config = dict(
    crop_scale_min=1,
    translate=0.12,
    drop_path=0.1,
    patch_size=[2, 2],
    depths=[3, 6, 3],
    widths=[64, 128, 256],
    nesterov=True,
)
Rows from block 5 of a small image classifier, named by matrix and row number. Rows with one number belong to one neuron. Each number is 128 + 32 x the weight over its row's rms, rounded and kept within 0 to 255. All counts start at 0. Numbers have three digits each.
After each neuron's rows are labels from the 100 images, of 14976, where the neuron reaches its highest value: "lies over" is the class under the peak. Only what is clearly more common there than usual is listed. The data: larger renderings of crowded toy scenes. In brackets: how many of the 100.
# fc1: MLP up (model.blocks.5.mlp.fc1.weight, 256x128), inputs 0-127
# fc2: MLP down (model.blocks.5.mlp.fc2.weight, 128x256, transposed), outputs 0-127

fc1.27:162068122112131078153167139149126119130005119136057145142165136083144170178105107133154088076132132120110148123104096093116152124179124154148160136168157105114132163151122139092076085162108070132182126101130086144136104123124138088113136198109132164097106127134049104075176146085088170124109111087108117098164154104111063106155196120131117076094135160149103076148120146125154133129121
fc2.27:108140137141111182128176125165113119138056081156095140133100168094163014164119094132111127112062149148116092150126088080106112139210138163141146142114211132151153115080086115063124063105103113089077107143161144104121111167137076134164137146086155099149137115186179107118104108110124119151138126142108220157093141137105142112128155103110113098153119113100119168157091128133171113149112
lies over: arch (83)

fc1.167:117146149140119142113101091107121163113129094101087139156091125106189100127149053153061146103087129085125076143182155151127074150112153166098116113132125127096178146121147152188090099180122182120142151070143026112097117153125113125122092104138114074160112150154091103138141120127079110140098193180117084094092127149141132044119142106178116095137081142081153155121116196136145135143076
fc2.167:112134146161158118108145128113129157100084110114176139182095159110136083110118113133152111165129142146131104126145095161093050143121085157099097140161118073161070140137056100126135109115108134115140134175080124163161126176049194141066090093123128140180090093110131153152092125116099159192126141131114129121151207154143154138152106107191107132120155154138168114167137013159187116117120
lies over: truck (30)

fc1.55:134105058154113166173103128138127126082106117115150167160085143142085158074128098102128087113136205124188117079102118117125090081111111127120132083119136154115158104132104136105128139103142147123153160090102168123057139129143122070106093159180116119116128134068081104131118145125143038164137119126192129190163089128177072161112099150077153170138120145153145040149151117142093143072185
fc2.55:131112182180118087097107099125169114167096096112137120186109073114122010127154148162080134093097118151134133073143147191130153162135105146157106125158108188092150062137146095128144123151176130182151110142121122184181172169171085144119080109116126139111151135165118138115132086155112149121125157169104114142129165143105182179166178071179111172159127119136143141139147087149107126075074
lies over: house (52); teapot (36)

fc1.188:141162168129140128106204114134180109150232156117073150127119127063206130143153165117177097118144165160164091169140208157084111139135138146144193130131074166119196135139084127118107103121155116118084125137121119114148098131114176114140143148151100112124069131147159134119112150126137075130072121115114132166210092096142152127157097098147141122138148134101182093210125115128104089126088
fc2.188:118092145122104161119143141130059097175123106094142129066078122065102156144112101055163180175128091089099106142157051108171181120162118076122123098168113155121106113113163137090131094147142197138177087121103108109130174123097167093146144108145109173148151173101149100165141124128117122092122112210120150132055090110134146111148144143159100136154075084148126126124101058159055124110130
lies over: sofa (35)

fc1.196:156129165130132079171120109159122047085142107147118106101131130093096049111117178092099190099159077152124142086173104126125100127137137094100169161129142168173117117148125150107148073109107121136102140096131123125109098110077069097146139136099136079066107100121176098109140108144101120181137107064088135130160147035098202152112167159112121179143146146081125139173181072140125169152144
fc2.196:107131145064136149140172120089092136090140143048139093150129084033126154122110138096150179186166102147131089136098085090121120076138115099169129127087105145126138156116140088133141122146087224102148137160204125096174106111132152188122065091132140133140069108128125139159125120127101106146157160163125113134126078144145201141096102136116141129087120165126144125156191183196137089149107
lies over: snowman (51); rocket (32)

fc1.252:124103143098132105129129118164100174143159116112022133133115150126106116168124142127120155096132076060086092132140106108118092115177063086199128108073127087161107123096097097141119091138085102103186163113121129108084052108070037146160087163103134057154132156141119118116144154125133105140116100101145123126168157137146172120190133125154115116156132175133127115169161109084130116081061
fc2.252:134132122127133091164112129135166141138120166140125127077110094083087160085121072134159132100137105166165149184096128108155083109083146109109124096108121106133133123097145111170139149162115004122105106100084223144144126163211147149137112142091124125172156106106118163133097086118079101107154141191170049167119062129094123124102077130116144114150099190117086127106183139136153150111136
lies over: dumbbell (25)

fc1.149:177138121097015097153143106090067130090124138118115123125116088110128105085175187054113110078143145192125097094119075128150108113150158104125111130107121105126164114098131145148137088124028111136113196118154172109072154106115108113147122087098181121169098090153139171117102094125126121159137081084115094126154103095129149164114088117114170071127160050147147105096133133107124077129122
fc2.149:084103074123127144124114145156071128117124090126099081098116124106132113108110137105098174100142114144066062158116102092131119111151108133206146123155165157172165074152119111156116125144112168129110166152081089172153127064202134076118150087084090143163158089167115151151071150144113174108144111169134110174112115079134135154101117105098113110161088110052125089130045046102126145115150
lies over: car (94)

fc1.250:130115127160126124128133152123142142147129136064074145079102135098094123095144068111088134213121114173081185118098122148153145099120124116111191130137095148116156152098105083150109131154152146137134122153131139189114132100119081195196154053154072170187132093139091145135189115156150136019102113133142089129110124134109154137055165137145149140113152146112145109143085134102045140119093
fc2.250:129154129085124183130171101154148142094109151142210110117102069161112136103200129061152091123087124130100113058081132106110095087154112128136124079130071132105146093180089168158154130132107120136122126088151107091091076132118140206132143161172162161186160125129114092107133095150121134128123153123142161154118093104221121090132127180125123117156167146045147110147128200129122174131160
lies over: mushroom (97)

fc1.14:127094105113118169105140113121094130120128074164121164111144077125070044132086116129137153058083132088131137130149082106069086101117100146091080144145124112115100157118122124080127168157105127104131187166158070127117110126106142093186097104133087088119146158136194148142146128101166166110148129180096099054088139106071117150121090111099165129142077142096180143071165164092059108098088
fc2.14:092173156129138117107139089119133098189100181154108129128113127137137118150107130109157160107123127110087132189086119126096113194165073120156178189147123150156136167084169092089088111134093119140099157101112140083152150085172125158166135102140112145112090151085129096123171149199124074116146046139097150154074095096070141147076063118114059135153114125177086135070074122126138093100150
lies over: arch (43)

fc1.16:182131106148186064101158125146172172130146091156108153129141116157107142141116153149094138136062108128118116098138124147134118194165090164101155162118119128170126137138077144121092169140081166182153152215064126141073175197138093102124110140167129160100120150116095116053150099107122121083164116147124145101151183162171076167115100152137200129158115131164131119153120149053084141155155
fc2.16:165091145092161143102096098121137084152056135145090080139186124174126136172138120108102125144140154107132126162093174108110162103111121098132206133132082134092179134154138144101138146128177202157104112107161132142112119153126141094120065102211144112146189133147120121128140081217165170171118151175108149087188128195109125151169145174135184179127175128093112084161121150126140139151123
lies over: sofa (32)

fc1.21:131074085102188097129099126124162145137116083129142092175128071097146132048129118081056172098170168110111129121113097108110145099112127139143070109093114174152141161120164151183124144092131121158098184133108171153107123190065147160143064127086111069166132103083108118108065147081209116134155154100106113135123136171139093136110145101117109158092107114067178121134178091149126105106130
fc2.21:141130105109135074115081174123146117126115084097164145091098083075134068108102131132122169103130081080103100146183163091088091101159129161119134140146130172091118086142183197157140173136175142121115138119164132184142113090159118147166089165113169105094166128142136128116170103162157069147121099168100161180083095141142123090139128204154145100135164096113135142142226108149079124061152
lies over: mushroom (87)

fc1.194:205167154081131087129178194128112067116142122128156089153085118129120152144113095093112121123138031078099137124139122119151094140131152117135161169107104171110135145082111183060152085128177189108095134113194125118129117153104106086171083137094144120101121156111105096123153113145119099115091088085108088173112114088177126133052115147131074119088146120053105100161107126172087123117097
fc2.194:117061137109158127089161121123128129178120147122169061160121011134133078159162122119131172103085132135182141077095129081106149138120110141132089070143105074157089139123130120151139114148108201120085202078095132103155126069138150151161132051110179144117097118108078116161091107075168150096152156133125120143117153138115149159133115175101208159107096136142091119122152141150098126114149
lies over: rocket (60); candle (26)

fc1.64:119096053152126119094174176091073056139139086118167106132139135090091061144160163190121145107095126133127117097130105130137111140101081200125073154101163097076095135114112080116107134191142117159110134126162119183173115116099123053113090106152090154176169091086133166131140114088165163140139132139155132117172097060138094123082052114115113117088109122102132114130146089123079156091136
fc2.64:123108096129149131080127129098101128116168148122154173036140152105105124123160091129116170101099155080174091164160148117120121133102145121162152159112057093076127120127172169146079100095134196148105086112062145142130162147122162130117135123195106116067081115121162107111120137088131101119147094150135167199134072119078202138187089053180115108158106088141100192117139130141139144127119
lies over: sofa (30); truck (28)

fc1.15:128070063142176061132159181090097187130135090129134099070134143085076131156171116100161130100096066139170147084163106144184138167077138144150176106190130093147103139136076143109159109120153126176085145117122122111109101166108148134112057145124110082115127104118133063115123141097075106163090160131112135096137121122133162147103097036150109111115112104111179122108057098133161089114109
fc2.15:136105129113154150152075086190120096144121080154162180112098101183155117143088112186146087083068156094136115103123141152110146108115093154115109137174138205113108106178160135134094157062143154211132122141038132171148130145176112130157087156091097120132165114103050157076137143088112104134103120080128141103123143104116116180103131044097111138107127109134133165157125151095181141143103
lies over: house (86)

fc1.29:121165090092112113140143121185142111123147113171131126074100171124122095107066111143137147095138151120182072155102086100141108121141111085143142123165106214121132153177200077133102125099111098102131153164136165135131094110127145124128164109134142060165055146068118103124123103116134103133171147084072108099131106162120081093137111131117189108044099122136190078134180049126145100167112
fc2.29:148168194127109165087146147118147104125120169130120109147160179150152133189143187080079129083161132110119101114100152124154136131087150114099137122154049147137181086138107122126112122098124141106103171102104084120126195147164122102144094108129057195197142090132136109169133087164161092070143180134152074144139145092136075119094125173134166105089152042145084114148078135179107123121139
lies over: barrel (72)

fc1.187:116110141149074154112138117148117075121106135102103143115109159106132131178069095091107131107113127115132167120044080091149126180101163104188142053118115119148109072153124121200140166138097094104120148086089189132095121117185145133092148117123162100111089089080048119166139097086131103152110155114039090102109103136163092124135182163159104141082113127117130083192161122165135111127107
fc2.187:130109145082103138053145075150129159195147151159069103192157169088118172135122165109162156077127144122120103156116119136103148139139051127084099200142119141121168119098170186158072161133139085122065143124163093165087165163109194106163124130069160104132089149147171104127117112177105085153152134084127086127130125132135146155098117155140096108112144172164085114136084154118137179126071
lies over: trophy (56); truck (32)

fc1.39:146105139089100083186151118132104102154130174169101088065086114110088070138132115098114109059102162115134092118129098126159125128127161120135162101175151174064119091117157204104167089126141114130094142171105171156166065152146111144149114147160162096108080141104079142171075140047141131121091109113167085167127110098172082122167188090130084142126113149081137079097091095096141140139116
fc2.39:121095153178090120080182104135167118108119145151140120194123190109145148110151138184089168098098127126071160113060135136168133066144111156144125173157102146099105092124100115110155167132075125078138163143148127129100135083118108107153136151117046149122034124132091088152137145126113081191102122119157129181148152108128090117135148147128106168094088132124129102147114232160058145167115
lies over: mug (56)

fc1.97:127087111127149187135117119178059106068085076096104143067156087057124125125109150023162159178169151160118110130138144078135127089180167108126125217119110115104020107100150116142084123132111127117190165102141127124111111090106155161134140161128183100156150141164111150111126126122129114150124102097098144152140123114139165167148121130100183172154110142145116131135145178156127083160106
fc2.97:167116077224169126117097100144111074112097131084104156096103168135124189123092160123100171185071115130126203166107123086126096118103168118140187162093146154153129162129159089117193126090093115124080191151118125139158097153129155129088127127130139177128135148075105080113132159086113114119124079102142155070158147136089175156177117079119134144089121121101121107104178064171141114162143
lies over: sofa (59)

fc1.249:135086116135125107107169073070147195127094096101113159157097147093152077122180147162174102096110176115134137094160105154189073118085084140118157124155112083137080115137081114127106196132060176147164118161117106108103152136171150096162081120099147120129168072166130106188122156126100172106177115140085140120096140163139105157092124079131064104147088182135090137175120100134118120070163
fc2.249:039068105112158122192149107136098176134143085129097098176145096086143195156151160160100118120096114133096107107125119076061134128101152139148103154128144123089167145092149135144106152131074126123085141041111133133147190161120163155145116190151138135102164143122154166162147154158128155123130188135145106122086168116127189198174148125099147107062070125158132082156119170124093090107121
lies over: candle (39)

fc1.57:093136111130100127093131044163147056129094134090160134127141184115105111122098194099114108064119092139154107123096126160138134110145129134100071140058146149136126202110180219118123094132111123157159115140130102170094157146148141165132084114145106160178136095141115115053154135143195142211117106160162129142157169165162122146166108134102197131117091093087104088171109124131113115133098
fc2.57:093137121163125090060131064117110127149122124124114108173110098120097128195127137148128110143120173103112090185120109154142167121109108092154148170149193148115145172139134097111074099103118152147143134123119131107116108223107079152104104157110111063121177188184111184144169172167099094045123056120138109120154151124149171164104129132187072177123117138151102127128113097069144149105079
lies over: robot (41)

fc1.204:121089112110097154160083125144120141154147114176109115084098132068131167158164104191062124161095086140163123115115124156160133162140098098097175130137088152136099141186151073109137156153090183170113149138097111134138061099120138085137161130127085125113098090165132067137103169070134096136189127151142072168175135181132102137095136144094103143094176144093083138225154126079138086093144
fc2.204:131105215081149174124162167193211149150135103069139127108137121156079103143127118084117117149113095155138175123181108077113122115128147162100147117123121188150129067151111084144099147117134101110124118105113145088175123104115165138127163175144188130180084168190102052057155164158115160161126144125107168057126136150161082167132156131143156143139081130092106134106093129110104179129118
lies over: bottle (57); mushroom (35)

fc1.1:099081127127164116087155090102175128118162197085068179154162109050118125115148102115087174116128112150078147108107096088140174094117124110167055175093140140141122155139105118094112102117146171128126118082165143128170100155094135091073084103072202146149139108150144119129143111156078120107123080064115161095123197167094107111076144071104098173088149104125120131107128134181128114113093
fc2.1:108126113170104137115094128187158006142154126121103096063134145130102090155122138091183070124154125079112127131131111115120141129086128146149150114181140107152144149167077149156130176193143098115158107159129156161110168104087083119103128127105136157124134096137095126145131096117102122143145143134201117104173146036146215105051128146154132182115133150127104191140179136141069130127127
lies over: sofa (29)

fc1.147:178105180141136160129075222141057175160144114138147129137125156113091116153095093101164158098142164117113115113102099114122089116125132158189122111122125156138077187111116095189087151123094144163110168099153144123169143136133105123194103124070080146121104139106070147189158089135080140088176144125096153183164078148152082130136128133139140125185150100139173149129089106114119103183052
fc2.147:127129116094175121168113184134038154150133105118076135176178123097131158130122148158138090069188104083084158132136120113131103104113107137081065084187129167117137193114165108154126135101131160183153125107124119105112138121152104126174123130060069073115074164187086127111078147077107116112094104135118094080077159159164178151176091142161121097124141129140107136122132090074135161132090
lies over: robot (97)

fc1.122:157161116152118144152125148128193133135174142173109160137163161116095120088155181155160127206075106148144110137149065097091054188120120062136174106091107126138133156176156072108106168182086091128115091099097091154092105111160137161147113160090120152101116175163101125192100134194158095136112109170087138139100093158066144115119152171171146157147129072163114135154116075119115134125123
fc2.122:175160093216134137130089181117132096155096100162132154137108170000141128111092139133184135192168082158155140152148112159140167154123130147120141106143199159143125151167120149110138187075128134156130108098134147117133142157095130145150131059137148064165123128055136101113127093121129127126101078110059141158181169094144126115187120120134104092068131123114131097130113100118142140090139
lies over: bottle (50); house (32)

fc1.144:115130139148131105133107181110123139199112153157118155112152091083110063125171161074158108133173121184085119146128098109131111114074093139179121156214107151130110110151096143122053098129127148138141162087153144109132142095107107192078078172057198164112119114185108128113168158168162079150160163154146111162105096097140110177127146119109108113067102078103135137102172131082140166155146
fc2.144:100122231087097121146119082137150149112129148125135061100133144073180074098097119163166113138095117100113142128158127147118093167133107107168146158060116100153151172123116091118150127124116079125124135073146157109103117151116159046188116135135198082111137137147135088142146137095124106125084130100225102055111160126102145102180144118148117128135136101080050075131096133099162096133120
lies over: barrel (60); snowman (27)

fc1.72:151202137130183137067158070102122094103092034118133137100120154109144141088110141111148121109129133117121098147152096128083106113171143089106138125132076146099133146146092127155099158122126115097103082124151174168137128164091181133129143107110141087107137087104153235139151091209120144118121091152160131113055113055091112142099105131133111113161100152111120134095051079106151073097171
fc2.72:158139112112106148106101129176111209132189081118089139158107105075086163105158086136145150133082077177070151157179093080187135145069106141108133124173131083156107071146121113154097154093150106136068160133120183103171154143130103145127137160121155135101104092092138121090103140108128194130091123135159136135144139149094083122120118168114138148144109087115173109086050127039184113115151
lies over: bottle (64)

fc1.124:208149109121128137185152125119093097084207145062136136172138159131109156130067117138113127104105186126112149148142157169141188103152123116156162064121125112148059145102135125123141130153108190094123134106151101144077131154118088122172089142135122077071070161153088152099143157113157132093144137105130168186142116131148098179136139143205106089146112146135172186204116099149177120144092
fc2.124:111101125146152156115157110126128132157117155066093149139105123120141031078128139177168158120096104137183131116178078159121086159119124134174153084156156138100136199115164166085169135143057134113138116125144102102161122175142192103103117085176101150113136056094030135174149132121156117131160151091143124079155101113134109153128130200195163115135105119098137185088135117148105111157137
lies over: rocket (49)

fc1.254:139159114103156125119158147167159156102135133104102109087143151101118120118140125195086076101125088206117134101163134175142167141094099181172123068125118091087093129116096161109155117115139109147083126126121148089153127126066132112100048085172108100131118068129151118125070218164106094186067092160090133125168205125158085138117130121124151126139169191125122116172086100148153142155098
fc2.254:088128113147153087170109086186128133144123065097124159094105118105165052085109139135179125220199147090119190127171171170183178111170145138137053146156118241145115065135135081127094113110129145131087155130137139133077130150122150105100140154099129127159122129127112110123143189085111107100120160165091133142093210127139127119118125129141128100127131146151178122098128100103112115132132
lies over: house (51)

fc1.109:142122106095151111111104164134160128135102111173098132098193097135164087120052148131146100099115144103096100054104071132109119080097139062130119171115077111097156136149141140192137104079114080115119113154106135149125093109120116113137137107126158098076144076115139140105142163104112068110082118069144152181176110158063057174081171175094093120144120073113125175093119147059132092120107
fc2.109:112163152131181085206131124149141165091109149086140155159147115095102113098098145121131072110104120140131126167186127115072180131092108142115111121100159134146101115081141045082134117161114152114106162116109176123074143146099095113117089114127118111128150155146087135089183177085155119125152119132185179104172172117153136141144138118102145095153105128026189209108118182095149113172183
lies over: dumbbell (34)

fc1.158:142122100157150079166179171167098128059145077097123137098103112082118083101129176114113145170147129124075192176074116109108085124079096081100105093168127134164123102110165125129084133054107114135127141083114154157131184141078113181140147113095147128120125135128095109129141116177116139139141122135088038168065110097085164185148161118105114174158132181127150129138129182060153097131141
fc2.158:099112152079121133151203144119147119051138183140118179143090140094136131143139146145121110153099112122164125127110138127142110125175116127171097144089137113108175182172134150115118054183108127173146139130163150162042116155125141136040123108151169157123132147178211102162109128112116114116192144118162149111149132165030082155177158193115129129105176095158117146101143111142119132137173
lies over: snowman (58); barrel (34)

fc1.36:136138129162146147144116116130171197129176140128117098118075136156145089136133162107167074138104060117170096069208148192133114087177153140095151124176127146172106144148132144079135104137115164185124195117134073167128153153114127140113156059131117128139107172122117119123108179121098141139117127132115108182141179093188062162108136120147134131101135177129187183144127181137184157162062
fc2.36:164150174090117144113191140171102132184126171145155158184099126084144133085116156165157157121113069160117160143160131101095082114122166129095104138088130097155108138149086099141116123128203148087096085148135159114101132194199141113172185107114168096131144122142103152100134140167091129213159152103167125107168143145176124180147103117138159156138183137127122136112134049101086180104066
lies over: bottle (37)

fc1.111:114094104182144090157163118147166113090142203114118117158104114127117114141129063140115171083104170133114121122129078061140097125086101149140133134057151138118113072179082176201114164132117120094127135124078155108121092138110188109082127121135111086047163107097112147128147112109118194136107139075053114099100113111149111097096068111139119086076118126184190108159139103149097149110163
fc2.111:154165111149093131129099086141110128151138166184107078099131175142144161108109136104164154148086085137119112133150155131255145134133136110097113114104119077165135140123160157141100151098097128093138097118146160109136166124149093152099105161168134077159060140092226090143121140088081109073109079111130092133126148143151159098155137183063097170087163115123091124106101128130176120180148
lies over: truck (36)

fc1.206:155196179155139214131098155092141114124127081197110137212126163135079120142077083114124137141134126136116098149120136082155074123083156157158187118136085079165138101149126122095106085085078166155120113152130098158134133134119177078136129145120113153137125141149084134114119126093114098085089127141119120135126100143163130162104185133077059144171209058139098088114101120119070172143115
fc2.206:129139109099094118106139168155140150171110092165124128090105131159178128157144178100140100020137134116143089146137123168120131141091130072133119072155068118091069131155109117116105105177097053102191080098119092111151177172189113137147164111112131156079124146128107105133162146110135186097107102176111085109188134103047127086083145137093098085096135140109055126131122160142132135111120
lies over: candle (87)

fc1.116:169130152074146116134126116142106119125127133138115085136086116079095149137099049167115143051155105138057130147151033092145105099119147153096157137133086142141190107140135137153111106120104115137192113068158124121093180098106064069111095154065128085061120104088155171162123130126134153090104102096147140133111122117115103101142152057139161177144125061152126122155100149185118154139175
fc2.116:094092112154069132081131155083124133199164120127140165065080142177134132128071165116093132168137140161079141133159081152122102178192141120134179132133144182138151108124151080138134099171162169156112176146067090109085127131113121121145185082144180162124103138100115093087096207102136102095133112174154136109061098135117081120069154110095126101129089064136094125119122129109121169128173
lies over: arch (39)

fc1.226:149116177169137103087131133128144205177109068239143147095108125121188082167109145114123115153126153183105104094096112163131124178140091161149115206164135120121130130154103148167068145145114121150032171161135121159118100146167133127096058152119089120096126086141123100123155105154173098106110103122161158135156093142181100149155208137135160124130132089088111129147096147104135166139130
fc2.226:137148190107105124108191167134116137105147118134133100175130222117166192146107124147115064176141135109143143091147093120124129086140146093155144125070128071161154153128168087138148125074187117116170147105163128107116114090079174035156155079104151117157130143125122115137094144101104102194139168143149107061131127153094124113203124147123133133124108150065124126163185131113125119156205
lies over: lamp (44); snowman (26)

fc1.207:147107106102081126075181102109114100154087114118130161123119112093102124132065200163131119106121163116128118163162128131105098144124082190152076170134136120068157114123090098177081144150169152128120167099139151122124074124121102089098090106206171072171097096117125149123171096116130139141155159074126128135111115077119075148091094121121118151094119119143092145144165085150219074217151
fc2.207:146095086132092109114139146073132162123144157130110166085165142149072176088173132157102113193096131162129180107138112089171112117109112129083088132101166183132094121093155039144072120152098117133159083131083148117165098104148128190104098140193128117139146113126122142109131070114179099125127135171167132106128173119142094088059075163127122101155123186136121170154200127155202139118096
lies over: dumbbell (56)

fc1.115:096087126108105085063161147131069109105118100144102112189109073097097109103087154137108144175111193120110126116117050122106100131131140226131125148092113117146064153098088123112030163172116089154124130118118133144205113171114106106142117091106175121070157106076145141156114061122102134087123082159112143154138104176110099139073095144149113152165105164135106151116156153111110128147120
fc2.115:154118119171178160092142174192072058111179099177156202123138118048122114136126166122126127167108128062146126144126114092142179112105092118086116111140081139096092167133099080069127084106167151138089133141144125157126152090085175153114069100121070128139119158131140147153180162151132113148082109169141151108145162112166155123121094116153117204128066156186140172166091117133144127113138
lies over: robot (39); sofa (32)

fc1.137:163167187140168161119143111168102119149112127157107086125069172095170165148016087133133092192112113151130118155141106103121155130166196100158124182116114115160109117116181143116123156095146141146077082141210121125165128106150088157132141133140107103184128158132111167138139114143032124094086120108170116084188118180131132150086164125110120124159147145119143147125167149154110135167057
fc2.137:140108115153135113062141157109097182168134105124114124097114123106110177135147175179126181178127142120189162107139115158132118049109161127125146102084118099091144090153091091139092088101171090115200137154141149111142101127147125101157132078084165146173133178148109140092045140130167142161104078204079109184171113126109146072121136122180106143157122156090083125168067131079140147128152
lies over: candle (63)

fc1.198:121119150119162145107195061143126056101134133210107111124133161080127094133131138111135161159052128150136101154140104119092137102147121102095163187108135180091070166134120154133151139141099112111166082126105124087093081082132133152177144085144137115104154087119163144121102099173159113158108196128103124130138167080098152219111095161107172154074093160122117173153143073063143127156105
fc2.198:104127149138134090133105069142111168089110120158120121161124134051106098101147100150108131159119146122127145161160160065122158105084115144191142133100098144151132148199190066101107154137085116191151226101130109123184075152142124108147118112128121121160114097129099096121139126122111112083072154149120091086104058140181102110121115151152108136109121070107141215160131069126100099068094
lies over: robot (43)

fc1.201:131127092110131132136089214117123063159125104060158138106130114098101115123110115147132113046150132108118157180151116126120106048112098063126140139144122158139134114136120103097149069103176162113163105081096105131144146121164092084138084125154114135112115085087050192204089137110142126054129181103177098104148097114119054088111111128147127162154151085115138153154107161102124090137087
fc2.201:109116115127124126122112075111159179093169100094076116055047099077103109100159109198173141237134148087114104144098139149162167180162125112120192106112100162131128137124071129149128126169137104095126104142159133160137144150159091125137114113111076106145183158115121121134094156105148150154142066143163090135120151150169124114124209166135134086131088129112165151149187164151103171099088
lies over: sofa (40)

fc1.157:134138065125149116128113114080100119132160099105135167098133075137073099140094105119117141100126179178139182121196125122126093070140132069169101120169109114166086143095113142128129063135123124186087102115176114177205105130160099103092118119157132120156135171101126111157127164160120127118158094153172125082127036130118080146136089129090054123116157093144153085160114120088111140042085
fc2.157:146106101150158090086101160117153104189171085171116120103089084123135139145161140219106150118082136097101121164121125142127160135114125112142216122172131139069097129103129079118089160122119155080026126138139142101070171108147117128140086144129119120106098178110175105110160167057110103111150118132143187124128097160111199143137158173122093128153084088148098141129173145184091155111164
lies over: sofa (90)

fc1.105:159132160146143115144152199175095123144068154141150175141144162126122136170162131124169114082157138125162108125099115103083081152086098162154109082099085144141148165134197076108194169134162140161123108059139104164132104112142145111206116066135141160153128112083083156113145174099121117074117107076118092171137149108168120184096106126106087106180092100117155138119108110106151076079194
fc2.105:105064068149141140167111129148131158123138145072176134127161078034103169150146202081067129143132166165127113142123172158144039164109117125163166166153133098152104139182109170129154085158188143152139142115133131112165112149097118163117119141110099128071142132139091110148165147105142101127063122138138114135127138155194177155178097125146103100102130088177146168114138174160156061159141
lies over: robot (33); tree (25)

fc1.237:160110120155118142147159138103148155122168105174158174177115115145069110158104149170156092159105191172170070143082126145156033144107145096117058105177109115147153074089172113168135141133121173159162106132168088136134097120113100118105120121122120150137157161155088100111130200077148187108170124102121094079123162166131108159118106120119057101212098170136176125112143092136143112102127
fc2.237:064073114157115176125126120125149157148077057099134144155116108095094156136148158096139159065143133147123122106128128139094160044107141132127115158086147085109112106123154158140133122082099088135103182024135091104175099175136171084130144142131116122123159118123160145090124144090117070092114166088139106115074066139168162161212122128144148083117057143155119132097135152130095083081113
lies over: trophy (50); candle (38)

fc1.0:131086133152174119089104105101196113076164179117117156172109168185124100108111178147156170139132118140114129132124073131102073174125096140144130114131111151093148093097127110108125147134090125155142111128121140165133152169163175152167115139099071144075136109126134195135104120226106108082090103178101120124087064126128112133126123132129089148220134121066183122130130096026130113111092
fc2.0:108095155173066122142127138153153133172135064121118125121184188086161082132094096155095115139103106198172128156090118097162111136090080105134156103127130141172110155120176133124091201115115133121095153104118124097187164151143073172173149114113119119095110151050137064057158093057140133139146059144132139140171114143137112186123156185138128118112158109126163176082105126119133107176135
lies over: bottle (78)

fc1.86:194092105123084091098162184076130124061087104101147123130149191197111125139108130139095147092162125098154128159140061087071153155101138165115091197145130116084149105125159101191127091161103107190164115053106137119144113069118127091112135095131093115081151094163081104118141148103149126137130091129099122158129187169104085180101124079094117111127137116116099143093173099108183128150118
fc2.86:082148131134100101142063143094149167116144121115113156154113147073153140105114082164147150142181146176148169168113126094100165149113176115076076171171140138086112185099173100127097132142134135123138114142125103091143147103176135162092139132119089043201136101105167111113143060135105129110116154160161146134057136152123106132102071154172170142162119182120163193143198171118162076094117
lies over: trophy (61)

fc1.41:126147120123137142122119102142157189156107111107186101107119143103162165198099059128077148119107224112122096130116089084113070097143085181113122136125154099086118130141159153098139158104159102133116133112121110152106091138147092153122066095110145138115102143121108151100147060106123091108128164225131127090126093140115109155087197144197093146099126172169157076095138182068128181131118
fc2.41:123140182135108175117134155177148132058181070041134141161147127148123155122120109140126126193123097142148081098176150096171134135092096150166137175140101105124162117123113116152139118125169121122098124078159154165115146147197098114156139186114076124114177144101118103119100082144083117188126186105055088130141152093173152106157182150090149154134090145195112110146172087085097090108155
lies over: mug (74)